From a checkpoint of a small self-supervised audio encoder (BEST-RQ).
Model: 5.37M parameters, norm layernorm.
Training: muon at rate 0.0023, 20600 steps, batches of 256.
Data: trained on telephone keypad tones over noise or synthetic speech, 39062 training examples, 135.0 epochs.
Rows from block 10 of a small self-supervised audio encoder (BEST-RQ), named by matrix and row number. Rows with one number belong to one neuron. Each number is 128 + 24 x the weight over its row's rms, rounded and kept within 0 to 255. All counts start at 0. Numbers have three digits each.
After each neuron's rows are labels from the 100 clips, of 14848, where the neuron reaches its highest value: "loudest" is the band of the loudest frequency at the time of the peak. Only what is clearly more common there than usual is listed. The data: telephone keypad tones over noise or synthetic speech.
# fc1: MLP up (model.blocks.10.mlp.fc1.weight, 576x192), inputs 0-191
# fc2: MLP down (model.blocks.10.mlp.fc2.weight, 192x576, transposed), outputs 0-191

fc1.228:149122132141146149140116120114150152119119098155075139173141134112114119160140125109147103131122146130183080169118132084127111095138118137126150129150126091126110146127151141139151081198144124114121150178116149127088075147124138139126145108145112103139127144101129081175097100135103127128133084125141114130105124114153116120190121104125150118113142146146092141151110110115108144097142125139159124176145117105133136136132109115112070125105115136111133175143124125147084149114149139198136145106122167130117091113186148130126122100103109132101120162113111141164115151137155145054
fc2.228:122115092148125141157149128089118132116139134092137123077160129104132118145076115130124112138149132145112151123167144130124110129148120125135196098143148181102096142126084134130107105114104119131101159166104129175081126150164147104148131162160145137148123122117118112177126147100138098133109155120109123124085133104063131151153097163114109127097118095090143138147128093116122147157158118100158138138137171120141107148103090122089153120088132196121151135101130140126159141127119192136129093108138159081107147124106119116137128138112144108120127122149111156111093092163163164134
loudest: 500 to 1000 Hz

fc1.74:126149158111108096088102151126123134078137153109129129105106091122126138100145083128149146097124142118108100131119160105099125128086096128136098154102142131128105128141136117104098140133101159198122145155121107145119123082068173095121152151088160108112124149134160093126153141113151131092129108168098157163143146145147138125135116112100138079109165146111155082147094162148157126115116096100125152127123102116151159139127086138125104126133131110118133188149143128129098114130115112107130153123117133155134165129140174128138167138155148110110106126123146203152173145152097162119
fc2.74:148105151114144095103103113144124116169141117119139133171136126080121141141149158112123128059138109145139108109130138109133127088116158137112145131120175108122128106113142108116158093113137129091168112181129108114148155095142080130125143143143134113152100163151125101164104159124127102158121130118116139099136146095131097123095177162130118149116148108152101166119105117137124132160099136158099119095150125130101158143131126163174115173157142113124149086091149145109137127115129108096172138158092139107120155169158095178113107140123161124117098142164117108085128153050156114128
loudest: 500 to 1000 Hz

fc1.539:151076154155080107119133193139125138121109160106105108143105148141109145120148144111123117123124123152157079149087137173093147193117153151100106126097136120126161117143111133145099100091112144103158157105130160137111120105126122159135134182114134128134122133122165137107105132169166146126092138102139114137103141128141163176159095157098128094105186101157152129096128120107138166114141134079090121101145116144129128170111103144105159112094113116137151091117132177110140113131115115162123130140126141147120129131153115123108137162112091101157103113134129136110114108127172070097
fc2.539:166117156119151132159124146146114154137137098151097157135114137150135127119128177131112158123147124113142155117095121100098149119097156180131100135132131134122099102164160130088118113114142156152090133138094157123095091146175151116129102150137151140095095100113076133122136131158098129148170081154152141131145144146137145144118158123115101162068091085106121145137116166108165101137140116142151135154110142115116129140127162157085092155114145133069161117148132125106128117158117060147088104148144109131103142130093128108137115098108166127106114085104113146128138182151106124160
loudest: 250 to 500 Hz

fc1.320:147078144172122093143153133129100111159132123098125135125066135161135088118163130098099172156126131112100158130145160126131157091126179098136126108120092144135143147152138158144074107157118138145124141135149138116142129190143131149120157078096119103137110120139156113153128140148157091137103139148132128143150151130104119079126138117100115124169091125135157122156125098169143122122125141151145125143105137131131107089141135127077045105149142078087107139158146144146120105111097122157148116085099127136113119125137104147129150095159098120138077135158157107157132150152117117118
fc2.320:088159125135126152148113150106118141169149147133136136104096108128127095115122119111123107132092105125133082079178144124163165130119152078133175137101121140146131147116128103139132142159154176155123164145101094142151093091120139106122080123107130122161127091112130126172113163126153134079108128085156120106109133103139102109155112127071153128085187131124139170123166153125140161119135112136113107124152094130146094137131115130129145100169168115118133137157104131081125145128121150076107140149173136132105162098118104087139112137108107120149128154132105183116130142161119120159
loudest: 1000 to 2000 Hz

fc1.143:149155092135149138121087100163160115114118163126119138094144114172124175156139110106097126103151117152088122126093119151152163141119092095120093178144099150112141138113143077110154099150135125173173084118133131161090149146109126136177125175146138124085143113135145111144120186162157117118126100141090100107157122127139183079115090122156129093108105132147125101124167172126141118088135169116117130128132137167136105144155120106168128129089131142115124131165089120138108128103134148156125160118107118126146119155091147092139119130099131140120092108153109141102100123126103137127
fc2.143:161115085107171111159114059108118131152141144120130124112071142117162135093132113100128146136110149148120081133127104144117112118144125170162151132104131116099084132109139121107110136171149140159143112128129113107172098140148141130123134144132123141139111127097097116136122151091108135173126150105158154161053134155113129130099143179136156121111152123095151149124089122155097083147161125148136075153086152139113144122127116131146153098119146126136119153122109094110111133187128103149132074174131134160156169129153109127144137149109080129153097132114135159122144106115087118156
loudest: 250 to 500 Hz

fc1.387:089149071153160156113112140114117101141106133149139158103156118139153150124145108128090140110133120102091147135097123162138121135111100094090146111145112165113144116137141138140114168110101094143141135139110163124133120161101117151130087143116119131152113118174143116113124129122135126176169122114133105152133177080178137115187144137072112057137138149134126070141131119129110107130132149130141127114125126165170131101089138129118111128118165129140162127122106157100127139151143152099146181153095098096113104140153136163088159151111133110126175142094104112166117125159084136101
fc2.387:136104154114144150136162086164129103165102142119156154148141133081146129137141130182136091177139130100132094116136119135073131146123163118125150129145147120157130130135124092188091138104101160163174160160122087142102144119152147110116158098132158137100141114127146106106181135119136128145151129122131160127138120112151144139109142168084136130096154094114155159108115163097120093108122128105105138110083135134121133157145127121135153081100079139146106095123149129113135110105077058125138130109113147171082106138115138090129110112144151128129152142146109142099098156123140129079
loudest: 500 to 1000 Hz

fc1.78:137084091108102148153139161141133199148093117150110114127107121137131103095143132068145134102131118118124164161126139178144157159081169076126110125144106168132145143137142107137126108110145124132119127134147142082156087175112128127116163162132106121163142069115180124146152150131114085095115121119144126099148132109168137092130099121109131106129094127143186145094128120115133126086179139133140116132150129147092109117168121128113120107105130121169106144116163118115086090148104125128168146108160125152110122133120148155121078125115112148117145119101163096107161129135139114150
fc2.78:123167160103133145147144109116170078127138140149168141128141095123137112150097113177175154154166118126118082120172102144115087117115163097158118152112180142088119102114139112139113155143136145132111102113102151127115131135087136139138078123117162156161136120128115161093143150101122105144149113154127131127133091105127133137161122089187121142157147107108103140123131132140153151144085105107082086130153169121110113157146112079109124111124161111091168137170100121131107134132085149137050125135113120108119112122143107139105141145091138151146147104103138159144115145130162107140
loudest: 500 to 1000 Hz

fc1.503:128116142166132159109150101152131136111139131139111145112112137112144139097155087120169153067193083145131114093119158124126118148105123147154145143092147138117123123154136127080123138134139132113166129090144131125106086072127173128116124119085081123119151144133126123139159117121123096149126143126165115098167098166124203123110084127125131123102115171129162158112102174098106160161114083122075161114125112129112114108109083140165113082152094136177150107141131132162123130159164113111150107119129118124126135126123122092103158152101112116156155110119123130147115147126139145108
fc2.503:121155106082142148129114162108134151149145145127113135111142114113097117132163150123165104103105113123146107120182100157161149160105098147127112099135137095163121113106121129135155115189134169153162117126119130128099114119079112122099125141102143120121159092104140140091119085060109179081170158101201105156144113142143146105127150133170121124127175158134151126154162136123140122183128149106123117129104139147130100129146129128125104101134141154158156095129132109141109143139116092153120094153118113123084124079129103120107114145155128145116158111105153125123088132135160114081
loudest: 500 to 1000 Hz

fc1.558:117142102111117109145141129116133163101144111100132174106151106114101133129145101130103124129138132110098144130114091168126123183093142097122144063115147158138075119120121132121121107111151109129118111092103111140142106133126060164134156214163173115119103126136130141163147131100104120139139185163165122085070131145137136117144144167113144125130109140142125147151108112143105132182147146118142117162164115141130136146132097117130129140127139067136098161123127131134104114126150104137134135134161149097085133137094095148107099133146174106099152127115084132155141121129155165099
fc2.558:156110128112137160118173100115109105111144167143126146113167105155139102142142131157078170141114148183157120127193141152108163155106133087108136163144141131099116140113115150070117150130124156153142108091119114145098115124117165139103133160139131126095132151107122138150170137108092154138144145151169159129143116130109126109142084166087109107151133120155094123131122090157112145087114086113094142141091115150113166129141120108137163159144142102116113074121086108108156102152113114177114123117111162095100141143108104107115108143123131173072138127135164123097136130106120123134
loudest: 250 to 500 Hz

fc1.136:120141123141149130111142119123142139141131113148133140111124124106168161167115122122107157123153127102114126129132126099129154151149128134166085095158119105150087105112115068160136099132126061113123185154139149171110156109128117141125113135137120142102130140124138135111141161119168147148127065143152092126130134155123120116109092102135118059123132166110161143174168124134125112109101118072117078114154096117112111094126117114133112121147123118154096141177145118117145146144160106162126136097129133136173162116166154154143065145099129134084156114078118167174116120114122110133
fc2.136:108065116110100144120127141112104169153169168088078102106182133150101085120139116124149107142115147122117100122105158123144125125092114165138117106111123141137143134106139181106085120134137149097122085122108125147124169135096078117139066134123117100138108175152131095107146132154073137133148120143127106129116142112141135092127096130119187162144120116147139140119144115117133117133146136138129116115140153133178114154118163153116138136093171097125163133096103132116112105154107179119158152159138099146108186146098099166106114156127112154116129147131139146158121116146142171101
loudest: 250 to 500 Hz

fc1.284:103121070097110119150138130164149121108139152160118113146140156166094098075207097104133179165143068131115139123148076120148124128138105098096131098138158167133143125114105111181129148109157097118119114131140125121118087141119131134121100144126108094116103121123151141144151146094146129099132148129137159117107123133149098152151129129115125115111165143124163219146104155158104139145129094102110142111150108139168121126098141113116074111117130095147139171149096100123110114122165126170150158133131144113144119096164142162093150134145085113127127118131117141125141135117121145139
fc2.284:112133124120162141099126084120121128160141074131121135162148117121137113152085114134102167110084090135146118118126186105144116118157168108121145166109161112111135075110154081110117185141141107111151134100145153124151126141157132131125128107095160119139114082140119110132113128111183159106154086108098137117097149105118164119108137110172098107183109122158095136094138134102133136136169169157117147143153137129154116106168119186149115134134152118099142121141109093172145096114109098127100125132130154089140156139156129107167147121132135146144110103138147085094116104112139097125
loudest: 500 to 1000 Hz

fc1.446:166100137146161119131141156106076118162142167125141127111128110083137117138113082098099129099135127095129134146132141149162173098148126118135166157143127162138140135131174092128069116167082149143147118141119101151116115122138140148109134120124150116147138104180125120132163154162158129139151077080141144120120186098129125145143123169085092093136157149100151124128117126127103125151070123099110128137102084125129144129164094130128116130149129122153114085127160093125157101109157169160108141131116193145167071113126099119097106138110119109131106119145130132115119114106145128127
fc2.446:153137100150101125123131156154149144134129145139152125062128110164145182130110119119101122114098123102132138118124107117131145148173150137143120068099173165062109113112098152116113136163127110132107125109097153121149089149161129120110103118127151134159140174097185100098115115172144122120116139149092156089124085153125093137097135092110122122172140104155131119160096096181127132151101114126126117164146116080157138116146142097160137130107146128131105133081144131087126109105113102162130114104125112151127155152088156158121129138142156146123140129125151162132113141097168162147
loudest: 1000 to 2000 Hz

fc1.155:112099140130146179144102117104113123143185139112131119104138126172161152110158158090111137110103105131151137110136142123134118102123115133159133141119101140151074156133079139132111160163120165123150175122119135154094142130116137115143166127151161096125116186153157131143091105132143099142102124146134142109135135124142117176111096152122115132134073123082099134101165179114116125160146140150133135112144106118134129128095119154134144111161153111158133103136132158154148117099130160112085154128122133153151129099113139082090136068139113038069116141139123137110092109123127123125
fc2.155:116152135111118121106166099175160126080133110122138130131152133140114155133096152155149149103141119129139090143134137106147118112134114139116143128112123136145150141146118142095149081087140137096102121100167149145109151115138144114114126129133096128158097145153135151125140121154133123110113169108139117113135125097103115158107108131112137167124107166096162116114165127136092107158096075169108093146142140181117103132134122096177088088113127100111116106128094099148122140135056156118081114120148095165121162141135125175149147170139166131116112134124118127188125150207123091125
loudest: 250 to 500 Hz

fc1.29:095135078154115128145147133107125104076134087128108109077150065118103128130169091076094157126134095144108094116133160093093108137096136151091117053141112139150137151140147118051138123116117092108126111089132138141153162097115146135167106142147132119108118125095168120164098154168122106119181160152118113116149097136125167120148168128151147176106156108143109086109126137140130152140154124111127146125115101146138166108164152092143100127143134160146135121145151138116171132108123143110135136127124161129138155117101149147110121128139146131123134128119155145123145134160164135135
fc2.29:096140117115111143075174152110153131109138137099135121099124138160179076122131125129142095138118108124134040150123138140095152152162178108097133138107147148103132131107138107142137117162107112133105150105131119117118145106110138140133136149113058152188135146129098145089122101164136163124110114105150126116104152106116140149123123087099123134121168135135101121156192151165141146129110098138094161150111135124146115119070150125140103138141066117176133129144116132138123160115114112113180136149127121146160114150144124119137135102127137110137126156088082143146091094148110123153
loudest: 500 to 1000 Hz

fc1.424:198095124145161112152111097117159134123113139134128121142077140120121134145140125102126119116196158137113108127108133101092122153101112148100132121118127152125138115149146167112137174159111141112157131123149107156128104179147133146117084100146151108136126157138100138125066132115159071101144162150128076146129159124141137120131137119125101101144184122117155169150186154134124157175102118101137102119138151121154122114114121092126144059110098139119154105124153151127118106096112118114117156164120142155097103107114125098073150148154130110138109103092120147104095149129137105141
fc2.424:155143130148101154129181138131148118140156102081162116114134118150106133122139107103112113131115135137150140097115155151140130105101156097171059143121144137133161120111098154149119136080116149129096120106131093103112114129098141147122130112163139118158145160099158128161121125139093125180124101163094152149100094146134128148131176123155131114129127152168106118089133097168131161080147152105152149125155129091092103144120123135100133127181145120089134125149094085177098100170117115080143108102114108135105095134117107140131148121129123189104145139106101141124144118120184122158
loudest: 500 to 1000 Hz

fc1.210:091120077160172105139124135136131072107147136114112133115104159143134143139171159171115081099168156111132098160146168132131075143088097145104148107124113156128121151117095132142117102147121113074122150132118111113158119141130085116149100122102097141140146148169106109125189135132170085152139124142139142136168130125127103158130109144138133194098118149126099075153127125130121085113169136106132145119136166097103121114103130131186152098123127129114119132127151103117135136156123114124155144183091120116160136099140125103150117129106127132126111131105083135095130168159122099141
fc2.210:132126135098148168139107137117119127150103107161154135172147135130123128099111127170099138134113143099143103133155163151098113175150107126092121159129126080160143155119095150143137100154128160101092104122099115084126094143105154119090071129163156110106177163119123143100170117137139123134153114106136100151119074102138112128108158100149119087179113143156147129097138164131095102147099121118154188119143093156154137156134119135150142106108143117158165155091083115146101144112129118114140150135134128145114129104098118133177103111094066097138119154117123123117131144142125169129
loudest: 250 to 500 Hz

fc1.514:114128112154131109124170124156111145101145147124150129102166144146133129156140119083139134159131163089124102077187109099098129102133161123106085126137142125127102136157143131125129169088127143160174177166163112102142113130133123110118122136108119073147113146129140118107165148143107121110118110149136128150123139115116102076160121132096125130121153155133126115142138131139083121104099092135139116120193166198113098131116175127112148159109090138103151127163113103126164104156139132104106151156130081108116112133102128133135090097104108152100160147110147131141144160084082157122
fc2.514:140148111162137100131086149115113137124149126120125096172139104126137157129084143182118120133121093108100120147134150108130155085110097150150138131148133138157178119122133167164116127158139131088091133112141068123130184143174165174120126171162119128123158104100091154120077128127128113137151156111121130078105160110112150155102113149134075132151161113068169098153120108127106109132086163169092104126094113107129135122150116128132131140124117148161109107106158095125147135134120126136140143130090116162129114126137153115111081146121113156094130097127130146091148119156173127135
loudest: 500 to 1000 Hz

fc1.24:153143119113126129194106149151146136133135142122102135157115096117134127164152151133135162090136123120089115155133131120111160180122161109147110140128157147162077116144166108138136109145119136150146110097197138128118111111113099127146132095100112170108123132136134109101139108162099131119114163096135119154107128159154119131147129165154142151128163181123100100124145071179080081106110155141131134136154111132150126146119125136106106126111122086111144167143139123135127113142160139134138103125067104136118111097136089140116105081136107100079091162133109094099186130106104118107
fc2.24:117109138126147134109117130150144130125128140116163107142141135127118137078128143145155134124112156141078147119133158133109143156189126132078151134156143144158156143123120126143155123132139120152162083119109142100097140140111132097169162068139080135121136119091138138106135107155137122140130138164144132098130113093120197104120157100146123102095150101060171128128171123141142083100146088110137102098163132144139093142140116097131135137118138114123148165148126110141143125081144136120106110120134127146132109153117118118059085113134122101199149171109101091159096147146142148104
loudest: 250 to 500 Hz

fc1.343:138130081162109107113169170145143164123179123137151129099101145151122120144116098107130105102127104124142151138132111102152173155124158113113126126150111083108123101147139118108130102089124101122175142129110096112139146157137150158128109144189102177164152159133110125143138114141141125152111107082142117122157173107127113118134124126131123153101151094101154133088111125174118155162105139080168091079147145166097127109119170138107136124125102128133162083151150151106151134166128123090116159137120099122090157150118119153141099067129095102148131106148105127103114156108156134104
fc2.343:161123113102151098081148067119098127120158109130092124112120166115111155086127121148084105085128097145154107155141122146109117109142111148119092117131124134098152094142131154137119125117141085140143104186154133156149125117108148102139133125115144090128122143148117146092138104131156181121100149158111160155102110196114121140098142128111165173108068167127119174109133130110148105135113135163141119142137146128143136129138108153136094151150122138119129072140114125113145129185099141133121122159086124115157065125124136131115113152144099118132159162087143165085118153133144106152
loudest: 1000 to 2000 Hz

fc1.115:123132128146141144109099139124071141152141134185110126178143130126161157125174153105118146095150131134129134138099111140085106136147170159078180137117103085151147153167128136127111120137122141126113122111089083156126127113120127130152140168142108122125146117105123086094114104122167128143113108117126142120131074091116109133097118160120120130128147125139137104146139173156086137131178133124111176114140130126127155173136109099151167094133118120068142097137104121148067140087135141150174143132128125097121130091163114138125135111128110120095137122180145166095144134065137136118
fc2.115:106151118138119138100109107122108070123125148092152149116129134087145122092162109158131133109104135109159131107140166138114146128136163137149087145132111225138088184082153155130120166120126121121127135100106130140101138140152146109149129181161131131119133101102104177127149100134133137147133084107117120128133109134134119128102116113114130150099135165103107094115129160144132149152104119160100098081151132134119072134129135143151125115142127094125138145104107128147132070153101153157128141156113151134130134116107088160168116120191146152111104094135104084146106123185136127153
loudest: 250 to 500 Hz

fc1.434:151133104120142123108114106090122094135133155132109103164148088131106092132164115177059123128110101107162113140093138144158120174130109113113124123124128158153131136181126115143124126174142150121146098115174122100119092122125133163179123114169133128124097134139119157152132144143081163126145096106094072101139111113089156158138109125131105169162121124116134106086125133092111103137157145100124113130135153101132179117129189140115147141129113167105111161158106160096098126127160154105118140162156097143125120149126119142089162108122126111137124081175135151152114143108107152113
fc2.434:139086134072158068154120096095172124129129121159113149133107153122178142107158098138157120114124134157133142118101099151194118143136137096141180123095112125118118133127163141131116138124131093132145141107170135152147109115147083143135127156132131148110149125142134171150163120079097115143103169147124145123130115119169124126125100151113177126086133129133140150109126101161091124091126090135129117129141129098107136111129131091102125163132112085145132144123160125132128130132157104159076130096124149110151148123129166064158089143113096143118161126164101108142144117128158068092
loudest: 500 to 1000 Hz

fc1.268:158102121132170127098137104163137159124123096158129091088115109139128127111147150117149143100146126111125126117122164159095140171133141159117174140122152135129114123122150120132088128161141143160139104118130085138151161122108117087167116149115087125064148152102151143120144121139161119145131113131149113163102120127131082072165121132112156108143143135097115114130124106115130140115147108131118090138108153104106123147104171145148121093184084082108125162164153079120145086095164137117162095129128165112147173131191132130160129099122126090127098119082148160120103143109116123109
fc2.268:152117126124102127114126138176090094095162186116158093114089138136121125144139128129142122125166143133125148094136111133118130105148168103149161118108142147112087141173090124163127112139139121141096122133169140118104145125118095124133124085096089143131127123091124145083085100094127108137120067136138144101128160100156143106110087110136155126086153131134134159133127137151114166140128165154111136105162142113150145138121132120133131127104157115137161167109103116146187141148098146127125141118153133095044109128149158153100189154120160154115112141149102107182117108114142108104
loudest: 250 to 500 Hz

fc1.574:116150113099117169100120121162114125141147112182161117132090156134140169069123151081110084113112168095100107164131101137109095098118122134123138142097112130140119154157112147111142126157091146148144124140186149156174136145140096163154100138120155109135139116105089102155148161107114122108120160134120117118106126126143148110130121168134104125098146143083122125146113135126091138119158180165084152178104132130102169106114134152104090151154100122121161162130106118116136155123126098155118159167137110137137153118096137112119149090096127132115143125098126148095088167123139140072
fc2.574:078114157174143157088096172097144116068115142147179142101089115144114117203107134172155114157162138157151140112149115091135140104135132153093120113076156162140109140112130114162125114108193098092146083139150164071156150100106113139112148123144144088099112132128139097141155132116118112131116103094117109155140113138137128166103160131123135104132135146121091142118142156137105134120118159114136115140156092137107144102167118109123117129094116121108098122146116114122167142123126092109156125091105173140125130120136133116123130163183153111130141133128121133143145119115147106167
loudest: 250 to 500 Hz

fc1.506:127114120137117081154134150113129107098146121090158145134113112127152135128175135112083146123144133137140128144114151107135151156118110138118129161141149095117110077096142133122165113096080138102136106092076147160111085109145124122158108112158132161124147106143124071132097122128130090142113145113111153139180104144146171140124117170129196174058102116126151088121128116125125155149105127110188112153123112158149129108137129124120123133106145113139163160150145158121124125097110162090161128159135184103120120151153119108067150167152148118097126103127137109092128116140128127127
fc2.506:086124127122154140089089116127119114088120154109092126127107124094124136105122105164138110170153137091086147098135149099135125112134151148138121119118098128131147089134098150094132176135164129148086166123105164134146144149188153139107133110102127104189186123113107169131093154149141098133120130147130137113108129141069137115148173136110132134112153124143177111137122106127129101108136132105101130149098111138144116113120154116104128116151130122164182088160113093101133134121133128149112140104133154172114146199129134140102122144110093128134139209135109139133109106098154103139
loudest: 250 to 500 Hz

fc1.321:165121127129151132125097152098153136120142117127164091150138146132109144183154131136134144167130087118081116130130093119131146152119144096176152073141136125116109111149123094094095121133143160140164122121161132145128105126137127118178088112198138176122151132143154116108096158128147135126161104150128131133109120159138111182121103159134130081134148115158112145122116097175117117085098130128043079150127130147118147103132108092140107110126114119126149114158120169109110118132131122077152153141148152125136103135118151106084118105104126124113102117108129152128108137144197117105
fc2.321:132163102118117120143144133103097101155128100114108154137130137143109111155112149152153084092140147130101125158088084106142142100110148165124124158131124132133112150135092147119087126093124108095121193125115129133110145065139171145114126116111095153109110149132157121113106147189095127114116149136119170069138108090167113121118108111139125100082111085154184123104153151155103107116159149133146142149128143188131117137109165141147096137139120160123096132114145110111136168122141130103133118144148136159103173149129165154136172112151141144127108143124108076099128108109113113171
loudest: 250 to 500 Hz

fc1.81:160119095120119172129098114118144116132139147117136100134125148125070107082155117133097154126127127166092136104152118136123121160115113160097092114158130144114153117122127136171108148114099162149164096135145127142152087122073149089140117141132113138136165141123147116151118143087125096159133156109122135180099115078114085096124139121096141118121147146128163122157153137114168144090085093129136184104143094138157146186128127150103140153159150091137138073103098113178163160125112124118125148123110136108109126169107158152133130141120109097089106153140148113112137101120139163156
fc2.81:130140104120128101160172171146132137122126086161077151135133115145083123119150111148132116091147131102118144114128131174142092143125156136162129087131149129072130099115145140116116116114159125145132109087128114181188107091123142191096114114104127116132110135141134152143132131135114173145119114138127107130091150151171161128119149145120135133111103125097118154099140143125122082134122111139138160131201137152161104144138155080140145147168129139092127108094163156113141115083088132139149151126146110083121169112119121090120137147134126116095103092154098114150122088139153114081
loudest: 500 to 1000 Hz

fc1.264:168168158112106128123160133102110086112118113156138136143154173083153151148116126137089157107148164113129152125108131162142136150077114141164107136139123116129105125105145117125141107124181188134068134145157147154127117122102153144187146127164141142144095180128128127166158170130165138089127141133095093120132160138129131131130065125116098134136112130127134109095130130127121133115161128120133110100121141111082095121113122140101120137108150091137156101151124107120099136114123125172121155125107125086076121117122128118119088121087091144124183157137102108162093112133081102155
fc2.264:108097064139126139180170135179152072102120116096132126122152140153061107132114149106132148110104113106103146130125117127122121145154163156141137113122088138117159122144119148134150123132107149139118131106128130163121150148113086132133160110136111160129147139100111140112135103112112130157099125150151165191131101111102130122127157143076157107115132141144090118105111143145119141115152125089118143114103109166199157122174068116068082119126110124100145141140124130145112119124151141092163105147134141188114109144145157123106129119166132169116139116142112149137150091101117148150
loudest: 1000 to 2000 Hz

fc1.229:136158144151114096113091107129123101119117119150101133085115157116133149181131141141123169138166175117080111117124158130102168112138123159142135092090074157129134148111111160119113132150124134140131116124116129183090114117104134139177131106152114106147162140133128194135145079073121147140169120151130158123109114127125129136189091135148143140157114102100141135164085130130100126117108123093130194141127164104111102113146137145131151084101122131114128133115134120083139087126109162137122115121124170143147101129151148142115127161123100132126116125145127145084114088099151185106
fc2.229:096103131098110086142110144123179084123149149130143130138107139141130146113120111138159133165136133124139089153142118165106112157159122116123110170161146164062188177120113110136117118133110112135139124101137116154144135129127128159131108136159098157138103118120110139077155144107098150098141111156137132143171181165102116080127137097143119093114169140115102170140123111139141139154126119099107071094151140104133141172125091134084108167123160110133155126117111132156116141144156076118123127110125110113141147110177101138109138140136154076072150112090113151140114129131144105129
loudest: 1000 to 2000 Hz

fc1.435:132070171131127138083164122120094103125120088136109147132133146103122096130149118144111110095092152124120109159102161119096158159141082135137108140152142148160131137128107143116128136121108091151146141090100133092131143095152151144123099111145128124116162161101139154128136116096132143134110141109145161153144203096104161107164117097116092205121109091151075117114146169105111144100108125119135122112148146099153161134128145111123119135107099159193131113135146135150147124134126161146146110142125166168109121126127140110153104133130161106104163098134118182119124111123066144128
fc2.435:154161109115121127135115158160082116138168131105128101122135132172138116074098121120127150140126154133158144141130104118129127166123185108141132150128118159104119124156151114104141059114152144085114121101137128132110110109146080086136138163132130180174096150161114133112138125158089122147136151136108086127120096144146101114120142106143113094148159154098160132113116150126156088145120141134117159129128133156128113115144104077143109150101157113123124162152139113117126176096102109157152136149104136141095133102073126158124176124136147049114107104141130114133081168150135114098
loudest: 500 to 1000 Hz

fc1.144:100110132121119123137116150145132162117125157184145137107090139099123136061158135109121120157146168126129107122138101133108143107151107074145107079130121176112110159152118150110106120151115142103130094151130150136125149135138137114130106153117136121111105115119174094158149183192120117130138144105073180106121168121088134112149138187147154115162142185162093154142127147107125074099135131119112129130116108127116167084115142140126182122127137096095137115142122114140112138164169114153112160121116112120109124118124126134101164150121119096114109085097106129132077148114118125145
fc2.144:150135112131132133152133146134098123143070150113137141117142118127140118132129136159127097088155144181095118115118185097124138157158113181119151151166112093192134165129144122135100098163096151126141131140124154126158128131140170131107111107149119165131195142104168102139131138128136138126150134132138128103114120102180086165126125088122089116076105143096099113101163127123128098139116131126129138163121165116136148133154141109136087073105162114116101110106136138130130084125108105137155109108081113136175137102110089151140098090145112143160112112124155157128164119126115085118
loudest: 250 to 500 Hz

fc1.189:127146112114051164094139138171134170127114144089148164096127134143172146135141113114131144101148140124101154097139164125155165112168117149130180113156145128091123121177127117129076132116119125175113143106098135136129137128117114098176096086143101134155102140121137128127121136093139120110112122123084144117142134096101164123117128154135160153153172158156157120111113144129096150089109151116097172147089135113114140089128147146115141160161114093162111110137142161116127152115115112133105109144088113126138103107131104073101117081144143137133082134141109068154147144141103134135
fc2.189:133126129135126113091124146158154134106136083176117173138185088153125116136127105134118129114163112138114096136134150081097121123083152112159097106164133125102096157077150135188128119146113156115103100090114116145125143116141108103139161170125142124152107162146162141118119131083124120128166122131152156167134155124143106132159074160097157126042141128141112130160151125122130113111164138120119112145142137136124116153145113113131138133136117082081135121134117153099139079148155117138156156146107156123129164094128122143093101153156113153128108154130130174144115108105073130105
loudest: 1000 to 2000 Hz

fc1.212:115140108100140147093161132145128096111126098126119201100118095119173101110149100131126158171130131123142119125151125138136127096102087128164127138112131158152118120160165105110157108127131113082141162143107167140136124095115112134160112141157139116101145154158156097112088152092142093117148088122096171102159159142081144104152105124158155122166167108127145125120114121128106131105113160144135100131111121112119148079147137143110109134162116121159127140109153090132132128134158156152128149141126155155139143059099119102155112133107133148091120141130075122144171067126077150122
fc2.212:107125096145150129144131164179076106142147127151079102160118138105139106143111137149130153162143136127130087127165144148101127100166130158167136104090154199107144119121143125145110096143154132114170148154144161121123117138150116128111132143101140135118108103134143141094149116080148139095115125165151125166126143142144144129100116089133086101136142098089119129137043139138149094149164126126103115148119134134095105129123137118101106078171114149110133116132190106165163119132154110133113083109123114132145151060099156146135116120107126126127111131116128169118094133165128108135
loudest: 250 to 500 Hz